config = dict(
    model='contrastive audio-text model',
    dataset='struck, bounced, scraped and rolled objects made by modal synthesis',
    train_examples=78125,
    n_mels=64,
    hop_length=160,
    input='log_mel',
    spec_augment=False,
    win_length=512,
    tokenizer='word',
    vocab_size=50,
    loss='softmax',
    embed_dim=384,
    encoder_arch='perceiver',
    encoder_norm='layernorm_no_bias',
    encoder_norm_position='pre',
    encoder_activation='swiglu',
    encoder_mlp_ratio=2,
    encoder_head_dim=16,
    encoder_fused_qkv=True,
    encoder_bias='qkv',
    encoder_qk_norm=False,
    encoder_parallel_block=False,
    encoder_dropout=0.05,
    encoder_inner_norm=False,
    encoder_patch_size=[4, 4],
    encoder_conv_stem=False,
    encoder_layers=12,
    encoder_width=128,
    encoder_positions='learned',
    encoder_latents=32,
    text_encoder_causal=False,
    text_encoder_width=256,
    text_encoder_layers=6,
    text_encoder_norm='layernorm',
    text_encoder_norm_position='pre',
    text_encoder_activation='relu',
    text_encoder_mlp_ratio=4,
    text_encoder_head_dim=16,
    text_encoder_fused_qkv=False,
    text_encoder_bias='all',
    text_encoder_qk_norm=False,
    text_encoder_parallel_block=False,
    text_encoder_inner_norm=False,
    text_encoder_kv_group_size=2,
    text_encoder_positions='learned',
    init='kaiming_normal',
    residual_init='none',
    optimizer='soap',
    beta2=0.95,
    lr=0.0013,
    beta1=0.95,
    shampoo_beta=0.95,
    eps=1e-08,
    precondition_frequency=25,
    max_precond_dim=1024,
    one_sided=False,
    adamw_lr_other_params=0.002,
    grad_clip=3.0,
    steps=17900,
    batch_size=256,
    epochs=58.7,
    lr_schedule='cosine_restarts',
    final_lr_fraction=0.1,
    warmup_steps=890,
    weight_decay=0.2,
    adamw_weight_decay_other_params=0,
)
Rows from block 2 of the audio encoder of a small contrastive audio-text model, named by matrix and row number. Rows with one number belong to one neuron. Each number is 500 + 50 x the weight over its row's rms, rounded and kept within 0 to 999. All counts start at 0. Numbers have three digits each. After the name is the row's rms in percent of the matrix's.
After each neuron's rows are labels from the 100 clips, of 14848, where the neuron reaches its largest size: "strongest on" is what is common among them. Only what is clearly more common there than usual is listed. The data: struck, bounced, scraped and rolled objects made by modal synthesis.
# gate: MLP gate (encoder.blocks.2.mlp.gate.weight, 256x128), inputs 0-127
# fc1: MLP up (encoder.blocks.2.mlp.fc1.weight, 256x128), inputs 0-127
# fc2: MLP down (encoder.blocks.2.mlp.fc2.weight, 128x256, transposed), outputs 0-127

gate.188 085:422518484496504568597547429501566469360493519469568555470509532563480522479480543515413521453518527498496558473483450582495456487508546578542573541538437444561519420463649518486541419478449519534573391480396522559530537593500515511546478572474500575522422526543503517592470415531469421519563501481426538536458517537485527577526493487548503551512439595412492490488533481495553513508546
fc1.188 086:495554513442463498596593383463475512409533479419543418559458488555537486492523459510633471444587467440398598481526502491593480491529509456474503497521539435515483511513526517520430541573415534431431450434531482531505474565504418612469534506417470547431455563495455576483469497440485576484555421499462511502490442483582533478498513494479472470487480516422548488581558564506447432549541
fc2.188 088:469437436473474547507483470549523507460457581462439464475412492512463551482545637575511540457500496437492481496455587486405491493572537502450389484590538501531486511456482504465449552430431520453525634529560431510385549364523531524455561574516531483526389497488556474479532537517451491537495485472532566485559581444550518442466533504447500562445484545503443403483475516495431534549558
strongest on: thin (high-pass); rumble; pink noise

gate.147 103:487520500576450545556496507489471543437502428461376518496415503511443541503544503464532473380516479447492568497499491536504511481405529483561573556502498574439404468526487476460512481512522524498537463513437523502534499525421414585531490486475452573408513563507508544479421525432502520530602595535528583475515399521553430501586488448468500477493516592545388424382598443540466510539537
fc1.147 098:509557383587430463488445570598476550548545487413395459540490515466562550484602492501501545525514542522519593497462539497437528497540373530485510510462530466428454469537488445458547438493474494530558452583477533475540440494532489448472460460521497565429524487432521468439421500566506509559464583553534565398550526492517418562530492586555532520484374515585476564424522442463473487522493
fc2.147 107:474463494490477479426489484575523437510505507522483562398515537520497572503429514447446551486545519486528624456521460538534538510523466575571584513488430512599386445482500555576565527450517403534515433496470473556591465518496555555497464565538438537468557479441583562410575491459544508474533584464459481470565460442582429551503471510521443500447557556393501595426520506513563560508531
strongest on: thin (high-pass); hard striker; material: rubber

gate.97 084:484450432535521502533459452565448476415565462499488485546580647542478658533474522520495486515479562523625466491437503526570567499516560559529584550459580480538466574477478562581470537601514493535519568485407449460509558579476417581489510487602503453461485507439444540494484517545535547451526486489459553462533429495540584512550452437562441514551453550424521453513523504489506511472505
fc1.97 090:504420515436398509444353499494574577535499503546508566512536535532498583511494539483496469556483509443531450411520545468488590473514507483515502470424536629474509449465489501539403639526422550516510538444523456433433514597547503552455533520553501543431536439474473478465503502475590498478507541477506587532487450485492509566510515442585547421388500454487495522471565425531548591435523
fc2.97 084:532477514419484407463572502614471520422519442469520507541439489398491617511505502507507515463467481522593398534528597495577530500461517538462515453491495508571485533410515415555458513552526435582533468563453461334534518545494527484485481450476429488507432476488471604475567511483505484469442511395499498516486552549436493500461475482445492461558502379520546510503549594454576427498526
strongest on: steel-like damping; repeated hits

gate.214 085:532489526546404455492527528502546549507466549490532369486531544482488502505492564629454511517441521540478437490500520533529491535468446534418602589385505514556530464514495535512549447527517579458540494516569467520470484489500475550574485599476567558536481591487470626536480508520439417464479524496517574471454643528498546457441505498488467636380518483560543527544492411462520463525517
fc1.214 081:532498514555528485373449504532520568552570474447515365538503545447561434425424571549495541572481529469470385465492522529444587578511588490464535463496493514490576465538444528526471527534450482491542498517569457542467561539535518430535497560538546441574569580481582543533500564600542517375468544443506487480446570537562522430562483555545565508472496466547492428498526486500431526498576
fc2.214 091:485521516543464558487524435524458511479458579536510575547453533527468488552455526591395476422467448594584524483438485467503397541640447530477572523467494445561592406516431457545437406508482536528471493517415356500532505525521439508529476467495473527526437532513537440509539538526444468514521481511462600500526406539512392408449469467452424513514538512531484481479434484472507411532537
strongest on: mains hum

gate.110 101:582517485494468583503432530600530451466477537454521529519499530421505552539528519435535429522488529500562489494544465483468491446562528483534596647533514562543450473480546544531461474425586551380416489498479398492494487587394620509559478562524486413529535452410565485442508521484514521514454442499524590562543539492511480529470418522530572432429532514558521479494469477509565465532407
fc1.110 098:585474546533466459532468539475494507475466516459529517620519453454489518556483559514487430479448456512446450616520568481495461478477513480478483498508492438553465524468463581523506479496617570418431539511550440586552509524484565421500594527502447488467498487377584445566483419632553550602448457457426509566503566494505514483526571546580468578410527510545533422527457466485558529527540
fc2.110 095:431502553580486525446442462528537496602508488521515534490463481476412531515497533503485511534399453537436499524476492506501424424451519454449595568481462537470540418499509488468633471484410589420504534503551583566525615478458459491533652409424475544470589469495526509472453471512422531632565499503530503570524490529567489512426448509495549475495504521529516549502471498480578588504555
strongest on: mains hum; bouncing

gate.94 112:514574468556481444432513402525518559394486417492501444476600449478528501469539491527430504460501606462511498531511541483399541480481536455435540486543525481451468467478427428553514486614504504544514501464489514486451483523507511466430547572540443406438476481398485620531562486496479507528600600538531557527587464420581556501398465506569449529515433437471561561495457556532524480499435
fc1.94 112:555515449491542484434512499462467553465522457467413410434556481448558500515439573464495497559511553492504512445542542570491505472615545525455447590466375484381569517433501505476489556456560485440494560525525453431409444525556518518492444543500451520469498529546448662554538565452444456452427422508552539497537503485475438492450442515408463493540506417579531512568530527565504496521566
fc2.94 108:524505472459530395480474519497506425397553426452498410409554416482553476413524550512494459523408529465488504432441559513551459525536470491440476492568359462495554538564421468492502435511509471544412469499375516491551520576508432563502580447503486556450485539506488507542464572487485426493540430487531481588513456530508489542389497492488459386564534522430496518544522484522495599429520
strongest on: striker: soft; bouncing; muffled (low-pass)

gate.91 103:512534460528459574573593480455587504437490476448489552537513573502522492447490506500496538489597600419547438475550486515434512518476545443525491428480452439560502447452486476430467503346408554533566533520494422525439339478527496514412478552515551441414483591397430587516492499499527466433512497599465476469546488497541437521522471474454537498493468420560495472521497449492448502485544
fc1.91 108:483564542547537482479464605526412476582471565547427494543432438561506566523520472436448504412547467487500475472538549502523533601494477609505509470582578517410564521593523492514616587524489449527479481513503527534489507486460493544549475435457474476577395477561558407439422406537482460455436492543600552526523520498523474518531561458459403413516470577513517486453533504509479422519523
fc2.91 104:482488434468486489433560472463429524550509466442475435531586561518541569473486509476581506504479431489470479574577450490429481407511510489504504498537579533494458379483499438532447537467534531513448541537538419542552509457488537470638505455472446527591458436522532556498604417408536487478526463440414439491505505515472505589559458424370541496501556449560481543440434483566500581497430
strongest on: striker: soft; reverberation; text has "room"; text has "reverberant"

gate.193 094:483562552481530426534479607551412529513521590522534565583444577530524452477450532590418477486590590450437533495406479501460464485559513445500617475506539445434526459555454499468523484541600444544542454494484534455467469469438474475473586550574565497500414498545565437459527447571489442459555487592479496419575536518516401480467437501541430409500518486502484526489491483475495555468565
fc1.193 095:455573510460502467408616436522512544459544539487506457542509439495529494390517491493387496509596508403468511496398521474542586552502487511523543525601559446593421495658506560464517471414498526568487465549463556500455404514508500481562483568501442479427473473428436542497588488487490527518526503568471552489519505483474398567426534481496468482533557534514494488519502572428480441496580
fc2.193 088:470473461509486570442525573451515409547435496480463518451507565581511535593528526519470521389416582497463518522565399443557460534480461470524558491469463467410507476440462515450539486494461555539528466534450546523411442498485533455523437575543571486513447594519497582552453515470508521467469454466536462426412550462531571404555580407470487517563457504604482505519594473469591512472414
strongest on: striker: soft; bouncing; rubber-like damping

gate.150 094:530605492533539504491458587581501443499485549390470531556519425465580457460534527467519441480457387432456514579529467560512464551496543493594494598521528548480445551484626408427498601458464584546509472459528469493503404515522561522447515499515563487410434508512473408422460516465557436537507484513569527509549520416547547438477548439437485488509488478481477543514604510478524570528519
fc1.150 087:552506556528400526454535498485505433541443480502499433582538499504471525544428499559457453506495551577599473486450536491530552592465485586499480464442577463525533533567450579535434498496556556431483577582533479510467554505446541467544516577385443485441541416460528606466534583466491413449469470526488567541476514443542542431527485632408469510461493518508528466516519566518397438539544
fc2.150 098:477472572477575444467529564512476546560495511586548508534453508521437486542534525569526451519485600380585373497478540480542548502545473455461421525484518533522479511546586534407476483491528474409434564475422603467506554471558503454511533486515496484509508513559434513576473423538511517438447528454462471539607468511483579593521624512514406461594432508551495443478523499601502467495458
strongest on: thin (high-pass); material: glass; pink noise

gate.219 113:470451527516574569470498613452440521488462578487491456520466518509591423514518463535491446515437473485460484592543425473482454389543584450437496509505483498464472509586552555473436467478499592460529545552491546447479481529511571522550488445570500508480438524483437401603467599433472560536566548500465563553472479427404536505461474592590464453393423456522505528481465467548488448539432
fc1.219 117:511444455586493444492458523503490516545425533494522462547486521527490412390527548510510475444509464554437471522415445500573479497489493391450519491447513423472524431462555537462419584456507446543482528472499527500574505431416460433547420557515496532513576517515393547506525530512471560524615567582448447513530465576518504596455487498547584538528456497512467379533439545575565520471619
fc2.219 112:444558529532533572489608539479522479456481493575414574453502553515531460535551434535546454434526456502477515427424517526577499465499437430497496517536515489502416466457524485488526451419482389472439500469513518502546547477555482460456486508479443477549553487559560581491577596414500610560519433524519381465555612429517562546448419467527586493525381434489522485528469538533541479559532
strongest on: striker: soft; bar

gate.61 098:635490653523488509544617550424417426477506424548451503513485449492526433557426437504492483506493516518434584403520491467565497543481436574483591505559457474465517530513413472454462434482535562516507451562581434470554486584479443444528532538505463555525529588469533522462524530520485523519494476510473513409485498497532505480547459443496487547457433482438434521496589495478452428511362
fc1.61 091:499492472486564487482559532485417536447526483553537479542578487537597443471511423530566426529488528462535555452456521566490526565457544493511590507471504479530487473486480472571428467524508571570453507510516490482568663499492454506381472491562489517437473454491593486545604471467569541495465472576450471478472417538462526365587459548461549478550513527520574509416529531371491441545556
fc2.61 094:442418484485545461463499494468476486508546554458505489647575473459480463519531463420419454530383486505463500409411512502507578450549513507494442469526516530544519465557550504516483527541515541566486473475462427529546506487458530539440540579448496459458676452603520418461550548552566487460484510511599416551464489545479441439516432497530510643517565444485487520517510428461456442491482
strongest on: mains hum

gate.86 103:473491543488413536567573430506548479558498477551515498537547444479467501404484506469502532570467511563461534531510601444451583471612493452451432520440482480510519462506478479514575551497561512487426561466380589563503485571541614543461554515497564595504434453496556486503490458480558442388435547440491523556451492572462449479542501472407596533432528466491494459534457480498501435443603
fc1.86 101:554482461468525450547541504509462491537402479468497503482510403482443459459492448528511481531555532581472525558530510469496516574458507499537509511485631511495437402536595481561476533503508609526558548605506488523455546479525500494587398516548466514475395459522541440431547514482553589494494620445567454585519522544409438547492433487450552440437469508422554410551496457580557546457467
fc2.86 104:455604514470414414449546521506458528533441488548492519526526459494553554468417595588520480500438494425563466592508511499509541600465479563437461522548529509438500490478532423512570504604398570441495568474471506492499567463536454433489551444469547388536520558455481460534467559482517517568470505549537456461542547564605528506532435565490483525510571485561485449455513517480459484488669
strongest on: scraping

gate.250 100:518497574565530506513468466506445508522455521579521432437475479508497471515418464538526440399460583512603497435518513563555526456497522460434451507478551457515383555460618524458448554496508539482574508489414480451508503557442609477505479534477511580512483484471502468438467561433482462429573556539468486593504567434519514544462457537476510577374453417547511617577445435552544519470528
fc1.250 094:418572427602469512450480415523505492542413554401466495556474541502393480565445501474523590479513502452552351588506524429515574511537477480404494484396436456441582469541489584474462530393544518539490515426522499575460465531465505564589561502563433524484541577486538498495451552506420527444550510461472484516480447471490491524479537565516548536563540505517448494460576499513444551507481
fc2.250 088:531518439474455552527512564597505460495414446525491480451500433609527472539484450449581536491501465497441461469503464515546398575539534543566541489511545549547550477436542553453426517531484524434456603566493437462428487388552364475491483491397462445580478389503442499521502417515473512462480539533478454506508390476458478572503408506503531527547443508447529431488470557427520475567457
strongest on: steel-like damping

gate.95 114:406564437478474505457513470504546559397618530566448534380430485513490547614527544479444528469531467517477514506476598500503589511472490471547414472479534546443546507510545474449550481568481474524506470467572543426460486455432415588458431479500447573598511457533466542430506546461549551458573470511523535495519447460448464517558505485443524474529495424528470536375565595463557576507548
fc1.95 116:460571521439570510528483420560520467491550563541519501404555426478566494495481609505475503442479527512467437520587373500480516510502500402460432492476525479567581452546540502546527573509485473553447528377467552508489500515482538512483441571532485433412442490553542511506483415422554474486499496508447445446581443411509534559467490499516401638515549449496516480461634549506512525509446
fc2.95 111:520457483484552444565529525516551528503440529508506434523475511486464493443535440522528438515441515535377486450559428549545489487444571505435559543579456511583483548482465582494455510553454467496573485570437531531418484529595408505589567478501536524498454591498524493472464419426361494565498540522552510543527522516457526489353432484424558518521541469433442483589483418457453469566531
strongest on: striker: soft

gate.153 078:542521541494435500472503488460536541480487526506499468557432501364453468494542476476509541434513454496432482392502420535450559514475570413511519404431528502474484546531540538467529487465553584486368536534499404522452600580494484521482463561464500554528537487515582463521469544493529583476367576550525444406509486569544448532473422527404530485407465488464412437542486451546468552460536
fc1.153 076:519578525576510515505544490610437559378386545435442416484482457506522509470484471477500556474487569514503564532418526501517491445510444549445524647463481518537524514451453509496518503502486469533540504531541481552500492429368423539522520476487462428527531588502432580442467515544493490560437478497452471617462448404552511458474541530490430467539492550523418510541399564461485445419435
fc2.153 069:537564481508608499416520539492525492414514509398408433525522448492411494548559467490418500487595391515540424446418531463504460549528518485520516525522553458526531521493506412525550470519576497587470487542494472501475499544487577466438499425474530463546596494507470511569402525381503427486445519519543510553458503541481536415419500468575432354454477424462428497518448518476509441470520
strongest on: mains hum

gate.37 083:482464519552536599465544450502523529392503548454441377491479493496483484509388467482577448475518436452536532538442405505553434499476543438526509490547482549538500516469566493514480545560447557457488443452581472446405495512497525517559521577513511470509509610554524512483479482354539505504513432473505635515543467499438424433501468386459563490559501506524450523479596492457483442537615
fc1.37 090:508532507559456517467525565361610529522494535506469526484496552555495479492464479608519509591469586488512464563454482462527441497530433447475415469421522558538516515520435426428458511535539508514539539488522496587524566414519482545498567489420541501430559546475510575491492554603547418478461480405423408568523423514470531517505550578458402495532476554525437501553484535403556472582512
fc2.37 090:483461529501493446504412484536506538661577436511466456497508400460543582483459527515448501505561522534477564611442568544549483482505527524465544453467515458504440427425526525471566477491528449443399501478469506559553510530488502521482521518540429598606537489530547483411477515541590500547466491411481492505581439476570502589511478554531574571471481524542574545448423535496470419389551
strongest on: thin (high-pass); membrane

gate.119 099:442461474471493503465496475491507421488554482483460498531509421422469401548487454467545480524470507421503466533495464463513550404502613601517446524559571492381520478541536535524517567509463538432516451547497528424452460452529453476443438424496469545550558553458492503564632586520444535560512472543591550596347499566504492530488471395475530442533513522534458451499501466460416538472550
fc1.119 098:443607377460525501529490544485547512523486523568457525469449539477519574581428592387516457506493464493506539611494541442460629551532462529576466501438580567467602518516543534535593494495589464503483486469512519452513404476452484475468499524537392476550493517510501557435520483506485527539522503518530534541529472418417510584521465497507498390469479437637418529467498520453478524448537
fc2.119 099:512525503443534500466493379447494558426546571549502601573513522560496520531530587495487534466545407434487491585536579529455496481547548516464480412377466492470534546508576475561506496498466510495434564439479526468443573464476609524476475604473480485520491512525409460461526601499531545435504416426484439487471365532494487403545434471538501506515509574546470565442593511489493515551462
strongest on: hard striker; scraping; string

gate.68 088:558505462620472513465569498518571516506455564540518459496515568563541495513427507454544481581426488543531511500333518538495551495526501496428562468565482514377419500515494497560465527380471449491482522526451549515546606547527542548504581474535534481494483475495510532477496490485410416472529517521548414495454542587545420554424501504535537520414469518493510469396452554355513530554514
fc1.68 087:480542520478452480483539532519556460422540446528456512506572466496433475552569630471470463490419436459542452562480594489501499411433470559397510451550504434403523479437433508508405435531529553579498504495496466611488511462517598493531441546569550463462411589442401508524467611512479456476500536530539535577534551499474501473516530543524448532584452462545538514476488537396434524525498
fc2.68 092:432519554479545431586473523572526450515569551502443557536535404483459480553437518509479413482474516572428439570473478509458516476397512469404480566571475414542492488489484462536468540504414475554595475578496579468585473488436487450528453383444505434520527559542455631502421548437479485499538523452467505507528547518531477491443519402570456528420523486531417476481527565460508414513518
strongest on: striker: soft; bouncing

gate.43 106:500497506512508487512448496484532487473541529472481488369503552467591534588512502535410448477552477523511481555501392520599585403460544481463510445493550545458463420615551504469563532463485597430527483528452523378512447453453587471423465461476496444491491508396519508469473468474498641445490470421467534534472510492469449418545506492502556481511581517448555460509463529479481560407609
fc1.43 100:438474545534532422486544479544582450391556489442491487406511604443594489498565585500437476492524498440467482542472496491591533535528514531495462508537521537509552432579500489473498484446479518474522493449470577486559487498394600588468497494432527461525496476371522558494408457522552571480471484427496442538457528533496481360508483535487544430555519541468535480448483493414533541430638
fc2.43 102:449485501582506474477530439441383498482525509517520446398519504490397367601536457486475516462516448465488509463451413482540502494506418541488495470562527426368536490547516426433431500345469504481526441484484409457556498469469513345420405517473535415533445495555486528522533478463522482472473444494499418513493492521501559458473477492507540509522534458518429488511566522462559438460555
strongest on: hard striker; one hit

gate.167 114:489681536465520571455469573476446538470521546379507412493473508498479557523489510505652492510478479423484479484549552445493507550497486585503537536435501448541503515552446522567475512507554511425465462550412491513471461490484516541441444475462404553399533461574517479451471511531541407543488506571488516514400631509539477479496452490415517466509510491583521442472523427533486480495382
fc1.167 118:504566435487520428564511540497473425506482456417533537473454513518494471581422493469566542411525476422557427435503503365506483558392514564522590500430481416482483490547483447540459535511445493524533518457503474545419527488613465453518487444456419549464447527578491474464425533483512475447549470475533442483565593456552492487477555531433492569370534443592464482435519480508514495527391
fc2.167 116:475518562495450483496475511479461559446563442519504491521422415589523428599528498423607519520485441472568436467465484499517561468499490522520454563493417492489542507437462519520564569523408502533527430494483518488498428534547617454623504509516528516436542555520634522491513466394573368403495599514477503485421477554480553537468477565468533498530515542582547479425512506539523454542526
strongest on: clamped rod; small

gate.151 100:535411589539571540484472433489470442612475503523517523456541455503484518492425538512521507589406543521534423564495451520423517468592518377423511488482510498484438545537480396542534519490543500388432506491530508538520501514457473459484510515535568492570418451486540445603523547572468544477459597451543413509497451371573553491496517526545496500454507450469569449531609533535438522538452
fc1.151 101:497477443479617442516514449546436471586602401551464547443492506499466513501468469533511571522481606532548476532519569505455483550569450454517521428379505598535525461538510509419549498468490426449505505514541505415534474476471583594488448522487480496511516401513525507549488516471499477478526649484460499460595558575537472520564439531577508498506568407465441421511416472504559494423463
fc2.151 101:586516442477443500465478469459480484462437483408528522520492500476497394560542534622487523526538561542525435477567533562456473536485520416565360527477536529527558505459396481515448481531440514420433523584513440460464509491505459484532598528510524424499531476534427510496510688440446549480478505499522446529458549630510438515465443447542542507415528487461417497524512487538492474429485
strongest on: steel-like damping; repeated hits

gate.181 086:497436460523449556553542521518425432506491489395500564435499433476522501554461514493422447509479466508488490555476405537483538539454491341462489564524519540584456422524563433435568418454607599449439514510443453415475429545493470542546416476472541423440479517538621512551468540508500569464466525483503490486481500530508503585487531516440447572447576572422534486502529494502485510589540
fc1.181 088:531586547461538525513480550473576474507451492538585511519517503445499456515487499465604533456525460533412509475462483519446464406472458586517521447461518510557406573490472512541496494568654530442445400495493473533470510462391581477502532476510509491633463471580554443554513425527513530491554436582541437548466476465478488512609446477508502463515435568501419455384557542473451513454445
fc2.181 083:445490453446488437465484555532434491446425463578523464571472462531442405510551511426397554472554488527400462562438549527494549494407538510509399544563448524540461505508473490509527422598559524483530523431523517490499570529546451494542570482392523471547570518502544515459393471478504533492442443496472524472617475366522500404502455459397510436570455460523474476436488534550515523552489
strongest on: scraping; rolling

gate.246 105:494476465376537540517545477511485540395550513475527449538480514527557474582413482456503459474456348525451525442503486488503528435405562438470496554475447540483538432480565498427492536565509528522500488478490447472489490574515445575547456461481364468431445594509555460459552443557397546523502543425456470502551484482488536475424493420415536463429483528426535537525495539503404526537602
fc1.246 100:601490428501404451518533587464495496576519484530595508522420512478558464540532522483504563546525501460493480501482558547428520524477417534430538510489539500601509404467464552514464536509537440500510443634524490449515522452514454519580507498638512508547454489433569433435527579543408546464484558455449480476509508363604536512482517493471508539514509487492595559572448509419458424445489
fc2.246 102:520444518428545593513425513556579407523551533518548572475463549497450609414487476432482519542522486522546508389487520517640418549399419590497516501509573469564446488528568457526546517556583524557481452395493520473588510546445462501556551537501546534526542461463516540514494519523568540451460584500522495523533415390464502438444520563539465564476499435523512506583484490535532469491492
strongest on: thin (high-pass)

gate.157 093:509497540465450610505534554479532504522463500425492577517462487551561444423584477507558498477455479444516555580468533550504575507493443531472496535495558578472484455484509609593436503493516493533477446480430489518535529507484544509512410459540480502566427625427602500508575546567563478518441516551412424510512517463521472524524520474477437518354473515507545414617463499546493627565474
fc1.157 093:470483493453435542476606477589526496552530563562481424412463555492520514452553383424470470486480440414440548506485579511577474524592474546493499478450484384543408588472437581535541525506519529450520408504545433522570505567478518500588432534490552498542436543499518437537575519535501553515437573608546467575503499465544415511531512498393497530455452537477429487465499514455470489529497
fc2.157 091:474516419590513501493475565482470472531484472593512453492571425490456440456494580534541489523521413422609488506576552529496542494525517563523623425531541428522472530468421380513476451520447402470538524476434401538512548504544444472467574502528466493491465542588553484492461450570557566536450569480548467606498448474493493460570581519455501481541456521514520512425524467378485439472567
strongest on: steel-like damping; scraping; thin (high-pass)

gate.247 078:478516537451481436524521466564551391461497491469553366437568462495572580547481520499465452452568529444465467521552557603496506460500518507528513456548463543522566375466457519512573438556441538498528564470501530552552429477467560483518507546402456412470477499586474433509536543440500417467453482500457413460575515500412501623432570475478475542482431518517528433400502515442532488484455
fc1.247 082:503482479568503499488433434541547471415662564551547531455620486480473484496480478444452535546438523624525531453419517423440593440488461468483458571482523533387468428518510515550474515480445482465519549615477477484484555413444484492538391569486548420574463483555478582472428527514517484446491551498499476475509450480540504439476509539461520576438535515500452508487481560602434458505540
fc2.247 085:500535471605534501544506554597521413529505452459446464627548465523474491470480499550584439553448561456463580434481487498511582505592548570498535471515497360512487462580382461563501541446471468548557425512490544555516500505482535587525419493546641549536542506539517525571556511488388514531486429505488497455450510553498491442455427539501470528427484508565501471451431542448476519472478
strongest on: clamped rod

gate.48 091:506424519463482570544539484456504554499473464461453497564610520563515607536496491544558507470424448533557402488470541552524521573497552443521465563532500494498502498556467528491482430520442558566412612436465524500435386503546551468519497481493586460522492464497568580527643501549528458512436444528496537519369486416480525549490611448511476544511499571510462472556462459539511453405439
fc1.48 098:546428570572524517430536555568485542455535586474514501487426539516460455467599469516628496531486526546464507501391470513516490475498519395478446496493560546492577569460519597530489505455518540523530516507463496518444590422475490491526517583566447515528431553476483476451449592470516506490492462432502426533631492398492577453488443540588512426449424551532451590510482450479590544561519
fc2.48 103:488495457549457478616474450514484410487525446468551468407486547553517588493471467489506527565438504460517573532455489530453489575443503668547411356566447512564518479481551435421582509575462514545428503500480437473531536549448548490514407481471489492523489469475471535465523576514478491431458481440452494470488366512588532470573534509422491573460497498509469463593510514437517465468538
strongest on: scraping; hard striker

gate.13 102:514531569550461523593472437470592495508461499473481475567429446464492448516522479549561495543434427523463435433498428487466502480435504528581490498443547534594542497504525513506507482504584520374477479412539438506446456556542366510548563553540457384492498439433491560474531499550521511546589518534403514572470458449440469438435549594515468504451547550588478429498448459500440561558494
fc1.13 113:517525459476604453590515495326500550508472478467521563468514551610500543436530496575406584404504524476482512531477504554527476518437589410483511474606440454472461454584516398458504531480422443511509462491440571513509476519452474479390533526523474479424453511551473441494500492461554480437489444479524524510516517489530552639470503491427503539551455515432554604520537517512509510571488
fc2.13 106:514526491526489442518436517501462505535512469572481518450533506538477528444506554572492561421424553558536501489489463505516603487485567472493515476558504552524470534449472364560382523449564477564510485462370483527522515495464491411415480466574519425470460489518525454524544331504526482396523517435561516398488523482518554557558473558493565540513494500403631515486542567578517497528530
strongest on: mains hum; one hit

gate.174 114:438499439523443526583469468416497421437493615433525461535540562575525430470421544491540440482592530435532558479545480473507413526519523465527536557476525533524592576531426540559493484527422490463430584541515533427497561496488469476404465458564490426480491466445494421533470424518497489560511443499522571443476471537483468436383519523492517439505470546490514489467495476484328470552584
fc1.174 121:535456524532518411487426552512518516471506456572466591562532464481454565513551390476472533446498473521463475461456577475544641445491583469542528445575487448580503481471538506457547579522579573584570455424507522577410581457516503532580586481458441425419506562436415576537510551477513476483561462533507454483541484507507439446515506470451556493485604445519553487518473500520508584458458
fc2.174 104:538529555490482485600435445504541574383416456530540518675493472509526560541536517579520582532469532484483568540560488490568484473494501549523438440483471468459507452498483412470537434468442523489470460531537439523483445515423526538432573486456537415450481583492446517439532583429455491421463516545393474466488451515520595476558493545515474451469552447546604443439458513488479520445577
strongest on: steel-like damping; one hit

gate.211 097:568540425451455485478438449528498520505559406496446461497519484410453470436472500504499458542459546613481446556524621515463576458446462463580481502524561663517467540557436544537511513488537550445486533543567487499403458468508544506550494546436513622522552500483508540456514569546450566558497522441517441516522481592469486519482481573418527510471501603545415459487384526516500510485416
fc1.211 098:439386445536447484501505539598514477449522511558473518418429482512535559567628464445588498551551532461509527588522483390553517466515468524489503437484511559444502452544547439477504543618466459526498460499528508445524498620536501537457438510560510551533550522492495598481543452439550558471503423503527496500485405545467442546504440410527493481591477454531504593463441436478417597494449
fc2.211 100:530434391509515474472466493438494476529705547400472523587561521471497493508522446473549432526568482483530521567451561515467434481601553561433569493509439533494461517520521542452433432509612506461519442460458490522545527534463439510486514541493502509525471535513431503379524551423624519506476534461584566516463412489506431594538489457501534471456525508504447482478518506474502606448495
strongest on: one hit

gate.152 095:491476455555493569527518573439428483447431485452527416474530589549516496504505449480498490415471470466521394553448559545508559480488516502492475466549549498604550502564557464460428482541486394565490555533571543501511558535482549499422544430563573497448423512514411531453450477617564471577518597589526512519475468555447425491556579399400541511564544522510521481515484488481525404482479
fc1.152 097:483456558503527458542520460554556479395422447550491444521638535519523495463532433446520637514492588425509494500504522506525471470488551441543597544392523462512416591474457506555510514484545506501545542498453498499498500557518441520563521493513493489499620447449516491568477563558440584432475475421622474473469545509561578463518516561525434501411426507532477464542446415513474556479424
fc2.152 097:535540465513520602513493562531358484479449433518432478598548491436474549470494494417514554539510483479520471513531441397451516518428504552557522513443462532443503429509448438451530398512411505575666486544395528455518504526533432545508456418486507475476435523500490519494494528476478473447507476393490560601573520430501485477408483504589441521459499522497489494500457496548472481605430
strongest on: clamped rod; white noise